config = dict(
    arch='vit',
    model='multi-label image tagger',
    dataset='rosettes with rotational symmetry',
    train_examples=195000,
    image_size=64,
    crop_scale_min=1,
    horizontal_flip=True,
    translate=0.06,
    color_jitter=0.2,
    norm='rmsnorm',
    norm_position='pre',
    activation='star_relu',
    mlp_ratio=2,
    head_dim=32,
    fused_qkv=True,
    bias='qkv',
    qk_norm=False,
    parallel_block=False,
    inner_norm=False,
    drop_path=0.15,
    patch_size=[8, 8],
    conv_stem=True,
    layers=12,
    width=160,
    positions='learned',
    pooling='mean',
    num_labels=18,
    init='small_normal',
    residual_init='none',
    optimizer='adamw',
    lr=0.0024,
    beta1=0.9,
    beta2=0.999,
    eps=1e-06,
    grad_clip=5.0,
    steps=12500,
    batch_size=256,
    epochs=16.4,
    lr_schedule='linear',
    final_lr_fraction=0.01,
    warmup_steps=620,
    weight_decay=0.04,
)
Rows from block 3 of a small multi-label image tagger, named by matrix and row number. Rows with one number belong to one neuron. Each number is 128 + 24 x the weight over its row's rms, rounded and kept within 0 to 255. All counts start at 0. Numbers have three digits each. After the name is the row's rms in percent of the matrix's.
After each neuron's rows are labels from the 100 images, of 14848, where the neuron reaches its highest value: "peak on" is the class under the peak. Only what is clearly more common there than usual is listed. The data: rosettes with rotational symmetry. In brackets: how many of the 100.
# fc1: MLP up (model.blocks.3.mlp.fc1.weight, 320x160), inputs 0-159
# fc2: MLP down (model.blocks.3.mlp.fc2.weight, 160x320, transposed), outputs 0-159

fc1.307 150:115143145150114154112146163125185159159145140119145124106136133137122106093166144131103127146146115118142116174157132170123114129116181150093146158109127141131127130189131138107158137135091188143129092111119098132142103128110113133119150162132127112154156180078169114130105142146135120114111107135142139118095131159123160107111046117098150154132106114090117134116114095149115142148182084137074117126110128103159124129088122108120083124127117119140082094148114121114151120134149139
fc2.307 175:142131161099110154127118093139068126132149136103181149104144129106162172148171128126117112088160105096137133127139129126152109139132086115148095127103102137141100124141109147089155156100120120114150148086172158118147125137138111157122104126139105115133115072125119137123151133156130087108127128094092155119159161115093115152108148110113118140108127141174110127110146122087153135125114178106146107135130122099092145115162165136135142176127148123154126167176079135134091138113193153
peak on: rosette (94)

fc1.155 136:137182152120111088072131094154112133143184093152153111127100097140144144142154134166130129145110086147139139103177155136124122163160154096165139142170131110153139140094123108147145102125094092166135126108147126112163086145145125132109114088159112127153114096091149136122093149166129102122145144144146185079118103131163102131133153122119114128106116131119136101092127095135142101168147127116109108144139083114139126129122125148115145131099131125133148129109126188098133172147081112
fc2.155 120:107140153135152130129140119142118149117137159134111153134116121152170101134164092163146141184098094126102139144173149106113156129131168119145139145115122097138155140121147100143145115117123089158153123094108128141152120154151134111157082108151108117148133100097129133121120158135118104108129148227143153108142140121150119127123209134169137160113078146081140099127120119116107114113159134130122129165139094171091105141101110143133095123116106113164120089135172146120154131159125113
peak on: backdrop (97)

fc1.315 080:116116134158135134127061154152121136121091155152093120116157127142108153127134110127134113082153144147132096167115150103116081122089163085114154133121069153115120124171146134148146148096129141108168079126103127122098127087101146155110092084126138114160154143122112124124119102131153123131113098082106105098117098138164156132144136123118138074132137132154140134147151114109124131138111172149141142141127158137128128178143120096153132174140124126101147125141084094166135120061124161
fc2.315 086:126118142125121148118106140150099111134123128132097101081169094157138152145156112140121123116112141129087098162114132095081094140129142095136173142133143163100148115100126104166100162093125129121136130139134108133108142128121144141135092125138145144142155141131128147132119106163140135125146117171096133108120059136180135140153122106139168130137155133112156126148123105166125125136086146152164155163097159170112151108121124111169130140142116095175128074140126043139120102109083167
peak on: backdrop (100)

fc1.54 155:141100165121118115121112105113126114152136096139136124139137123180120178137125118129133141107119145136122094143083164097136113131162113142155171089130154137111133079108091111136104130154128126136183142180126123117128134111124133131126138096133126161099127172116107133173125129095122126141153138151102165100094151163126117085166121187158144118131155135141101133140108164149157107084102171139168125151113137142113138064171116146159141149145103089101133143115141118128133137112061095
fc2.54 137:160102158095113075118089114115134134153133104128109130082131152123076157123124127132159130098155085160127107115121141157143128141131118125129099146164117119128103094136128133133119152118141131095111150142175151119150141094120182175109114104106151129112109154164118129156125135179125157131141118101111149105106082111141114102124101077131144133170105114108151155108186131129144127142133124138164162125141147140174162127102161115126148136161138123110183105116123159141128097112050153
peak on: backdrop (94)

fc1.289 059:119140089159139151149119124149078129093134117104128144114132091113113114119127123145157139133129131117074149184133179120122117097106140143135155124118149130142114090155132147158147115125155120133123128143099112166162132157147132128154098120126118118156116155125124166097115119131111114127139141149137100125133103126083154134112163163157116138171066123097153110103115103107180121096159132108171092127132100142090138136140102115114111107107151104145117078161141178151098100194104070
fc2.289 061:097121126101124157086119138116118118164123120099147133108132139114096102159140142121106134114131133183138151092117134144154146185104126157107124128117101156141098135123119123154126154086117146122127164172163122111137126140158148085141138095141130115128158180140104083160145139136116133139098154098134143102140107145098128101088128106131100124152141099113129113159106142126140152107177133144143130110102112140129143143150138101104114132142079103137134150099150250139134103123074142
peak on: backdrop (100)

fc1.308 078:089117093117082135100142170145142156172147113149087125107082153154125115145126093127133155141200091147128090090132138145119111125165097167142134135115187107102113082125104178128146139130137138133147120157142103142110120117097135122096097104131155135124149131137175116122114171109108135160112139144121136142147155160156123116088133151117130165107122099106137105057143111149169132157120122111105141159102108119126120116116145110141123109128139114138120109164142130074141089107092146
fc2.308 077:149135170159063088129113071131108156129130094121153128092112178150140153128133098109138130134094133152171100118100124127091132108161138101139107111115122115117086101122056118120110128134134101150087136147155126122120146135110107166124140072140176113114112115187102158167127123166130142087159136145133160120130093108137121153141131074136118144131102142131134159122149124131124174132120131144153152120156154150125164173106095135125143174115096130117135142116153126086120132133118127
peak on: backdrop (100)

fc1.141 097:091128142153125146093108133177102161096130150142121139162105129108122131166090157136117121099151112126111130111134135122135137149172103137131087155079151114117128122135129128106141089099110158085176123149118123191122135126114143129128172117133128124120137122137077177079150128132130102118087185158118146145142117091122147154135166166130119113119127157140105106138119133103124083148108188148142125159181110093120092148115086135134120135095118133122105121170144151138136144169089129
fc2.141 081:136126113124134129107127135101128115107148096135104111140160132142109144126117131129138101136107161140144131159096148155143128130113150111110219118129127129110128110134106111162090128159117144135110122170126099127082116096120110115108134118143151170169152168123157104128121111118185144132180130134114077139114144170104159082166107155108156122125146105165093129138120126174144139121150077104107086109113127144148109119178119131158157148114122148112099143136111144116120118111037122
peak on: backdrop (87)

fc1.253 110:165134108172142117144104122116097187110125113123122121150082117153121152142128158092093086122131133191117115137125126160120132141124121119128118114149136134137111108165110087126105111101110136072152175116164111078141128136098115123086178114148113131114115189134105119112110135133141140103168151081142109120134129110123163108152135097088145126075139128157068135115160134140136130100147105100135188122113168113148140107156103092137124166131126142107116129100099108123151139139105128
fc2.253 104:070178098140131130115140127145157105145100087137115096105133118110124113158104148166134126150116127129165097128126116154120138110144131112125130118112153118118115149087119137172116105179090111176085106134115164148068119110132105105120170128117155120132122124154135137120110112081129157132106092127124116128146106132125113129141141129098135105202121128093126125127147111162147126198136115127105104076161136133141109162116147156127146094088120153159159104119157148093094094116092154
peak on: rosette (98)

fc1.171 068:141126110128120113110115099159138125122130127123095121115116172132116117118079149130176092138085134122123105151131114123150135108165156158133106102142084186137147139111120142158101130155116114128162135118071144135080124096142120100145143145125144169145124111128133161139103120141107125091135127145119087148151158136091130171148200107106170118131119182140115128129105165140143124133105171101110118125135131132066198152130126126141151111064136114125157092144123136108113132131149162
fc2.171 060:137120177093125137127077121111118131105153121090157090127112148139111157119150165118117140091129141183116127127098134148093110133116118137112125115152191136142128128128137143124132149073133116133141130131145118120143133097130119171121133120125139124160116153121131120128106153170179110126123135141145190121077142135145145082101076050125135128108119105092119143138124096112113134131156124115135166137138174156140142115129097152115103143130093133146100114108139104135179077150061156
peak on: rosette (71)

fc1.92 068:129141096131102110090124123136106151128119135125126141132145138142121151113120112089109150070130144122174144131115101129113100131147106104159140059135161126124143145114141161129115136149117110170139146161119088088123113131099134139138126139107144105064100148078140127140113102112051129135114081131136164110138130141140131131122117204102173121168128119119113146132078130163146109137139142146151115113122151105143172125080126128114118111097135102132158118140147146114103128070105073
fc2.92 068:113120125126086135149146125116139084136129144140130117153128139076090111138111121092105123110114119130160162133092149144160132141127136112130171109151155134106129144076114141124122082175111149149140119149117123162135105149145138105123145139140171122162120150116111153158170113093137143110135111151131151127115131116120166086173137183103076077140139147113087118193136110076133141148113119146162138137113139138143101114170088149076157135118084123086152125109139119134144109150081133
peak on: rosette (91)

fc1.317 071:102158128143117108118127116148122129108130107137128104131118158120159096123138111141144124111110098141144112137130128123148141156159129132153114123188084133100108087117110147139140150116151113125182139119077103109152119117123116107114194125162149086129146103118104190155138159127075121073103137121135092147135104132114126152144155107130160108132146179145116108103038137124132131120093117144150132118148088108088176133113132091118150135112126130116169082110126114125133151177145123
fc2.317 057:130130196106127162155079145129158083130172122085131088130149159143102120140142157132132149142170137125172123136112150166109156125097121114119135151097128098139114142114112172101156148134102114117125084085138164124172097122130153141114134121112161124164130112123151117166125115160128125133108102099121165125119110127151097116090136081121127055133116128114111126155136130118121117115170104133086159137075131162169149113131069166128099122134116119157137122142108154151144125138143148
peak on: rosette (80)

fc1.258 064:147125130155108095092098105140083125111146113157129153157140133158132124107108081158140115099126120111148105134139164120124096108164141164137167144134121106117095121131117118125178177146114131111165124117127085143154143110141125132087157106157145112086124094108114182128118106136067094085141173103152083138124158164117147164144139124094169090131171136108110104159118178135166126103123123134153112130144146136132177133111138086140123120119095108107123100152108121107123125167115139
fc2.258 070:129146146104129151133106151111145124146138116118107063118152179136136118108119152117095118148108117146145147123115109156106114156097105123120135153101135137156096142129112139112081131122067113150114115084140154134109093096126103138135128141146137126166126144149137149144099131132118135145117086101107103149124124157113113084102160104108147041151128093135095126139150108143105130106154086113105143135148137132144142081181062149154101121102101096150148151134123158123191128137110159
peak on: rosette (74)

fc1.290 102:124132174111113150107087124118101124117098215131100138132128141111085071134114112154135128154131097110121149148155129090127140135128160095158104161096119096117142139092151153111164116148136152138138133170077138130132146151147151162161130100096088132136173125116120169140130147124111082141080118129129098112123131110122093125151144157145136161160089113111125147101089144128139116143111131170124116145147124111136153156110105134129095119156086090150111111164157130171152121138085134
fc2.290 094:126144110126165110152117146115149148143113113151123156121116077134098107151095139134119125162116116196100138126107133135148158121094126087145134133102163113083133117134190121150092112120144113100136133154120155110154129139144164144137124111137066122148113189123129123071128144147173159130116147119125138124102111121143129114153118129178102131108124106129124134126154140141101130140144110140135131086128121172160128133159071144125110125149087107114155129098150181158155113119044113
peak on: backdrop (100)

fc1.17 095:148128124112115111117117152119163134114079140163127127104126127118056120142125103175168167162108153086110128134098110110142186106152140150117129093143105112137107147065152120131115103140153094133113130148097147158133148069081125086134151133077136129144141157146129119123109120091115166158135102145147075119123100122113101114166121136151150106163158125100125126129148136146110129166142099121157103125135143168103088141117112104128144105150102120137157110123152114128138116161091087
fc2.17 109:105130131095146093132086090099148117119131140137097189152150058106095126112107103124154115120118130156104132130105077112110102128098109096129138163127146146084131180139167109108132141165116143137130119144160072164146141143141136129140113141117118135130111142110102162121139138095130123130178105157146162135101126125102105084081114127163151134109094103163096146162140071122134125123086151116115114129138125115118127116103164124135129157106136184072120149134113142139163154133111123
peak on: backdrop (95)

fc1.93 099:117118138120110127084159172149161171165128182163127161109128141165110140156135127144113121143124113135088136111153109125140163110129078137121095084119168096155157107134096113144119099138151118114088162168099140126095157108125147137104120090165122148123153141156157095095138132154133171119117125141110096143113154123125155175095117143098120137108142139142177104154134164151127123125115116148121118135078124132119110108137132121173141110153180105139135143162095104110150081135101171
fc2.93 098:128113144151100109100125093131113105088122117141132156132125141156147139094156096118134094119081161101172115133145090174115119094143141134122112106172074119095130153141091117104107142159098119149124189128126111150128132126134081106109153152120187110107124081107120102120120140105110069137147139178175135137147128136143094168130129129128144159129137128126132127123113125151132152166099148127100167147142176119079126130078130103102124166094095137126118094141128098112109130107141139
peak on: backdrop (100)

fc1.28 072:139132140140161097136087121125157143096127183165120150144144076100115150141168139137131158122150147156142149138087125110108142143097135119129143148120124159123128116189138125148145127143103167125149136128121090179156104168124094090147152066126106124128137143113093129113155157112089150150128142149131176101105116119147121106107107114142159113116140130134154095152110132077111100109098173145135166174114117102154089117105067131099116167141136139123141115096145138138113129151092108
fc2.28 076:125175143130109142116102105133138139188137102119118132113135172139091102149095112123123101117150133170143121137099131136142119155093129126111171162106157131132106093122089132137155138116149111130117125141156128117133130114108121159096150121116138117149092158120154147137104137162151130165147123094113140104128109151133081100163065083102117098123102101133135130104156083176143139159139117144138116110145164109169125128109153129117119128141083150132129125114140164116105123127014149
peak on: backdrop (82)

fc1.140 100:154120112142131119148102123144156130106132121112112117165147094161132126139090136138121145089164160177128138141170169115110077136106123154135133128115169093129133149123124167148115118095101146107195161146120077124150115148130164173095152131115105161095101158094137114168112154127093143162112092102145125161106152118156101110128090154130136114110101124096095153114116126147138114133118132173162184146141138092144152114069138163134140136139115150091156090117138120126137136120120123
fc2.140 095:112148103136119094130090136151182108112108155126120095112154133135110086125154125116133149158104123106101114106120103151114134123130160160092167133143129110101161118135130052193120124159134156157151136117116116155107171090129119062109156132120142114166142157145133113122146122096145180131145115160168109107127084138089124107120129086115156081157145117127105114147145118136099137122138103141126102154149161170099111150134131104139119097096117143123152108109158087124138102158106111
peak on: rosette (90)

fc1.57 051:132131147129136147115112093144163124086108137154107137134129121078092127135107172128131103116161129150128125166096116138112152096111118138181143150122100116166149098150134141133148107129104142161178113168113108106157103124116125126150116127137113129110105169104082163161175130091139144135124094131119114117170170130158151101109104131167163112151115172107134161142132158112157122100136178147109130157109095096121106124137108143124122152151157151131178093119131161124122133121053092
fc2.57 071:145157117118097128124118125127141124166124090118111116106124140103068125147132128145128123115130142173115131147098147180139112135111143129115121138116148142128107117131122109180117138131110113129120095158138133097103127103123135118105169099135135103151137164156138137136113099142120157134130109072099121114117125134147112095152083086121139104140149112147117163158145115165163094134143103134133161083104097138156155127157115127152150117153098135144159144097150160104146130112000158
peak on: backdrop (86)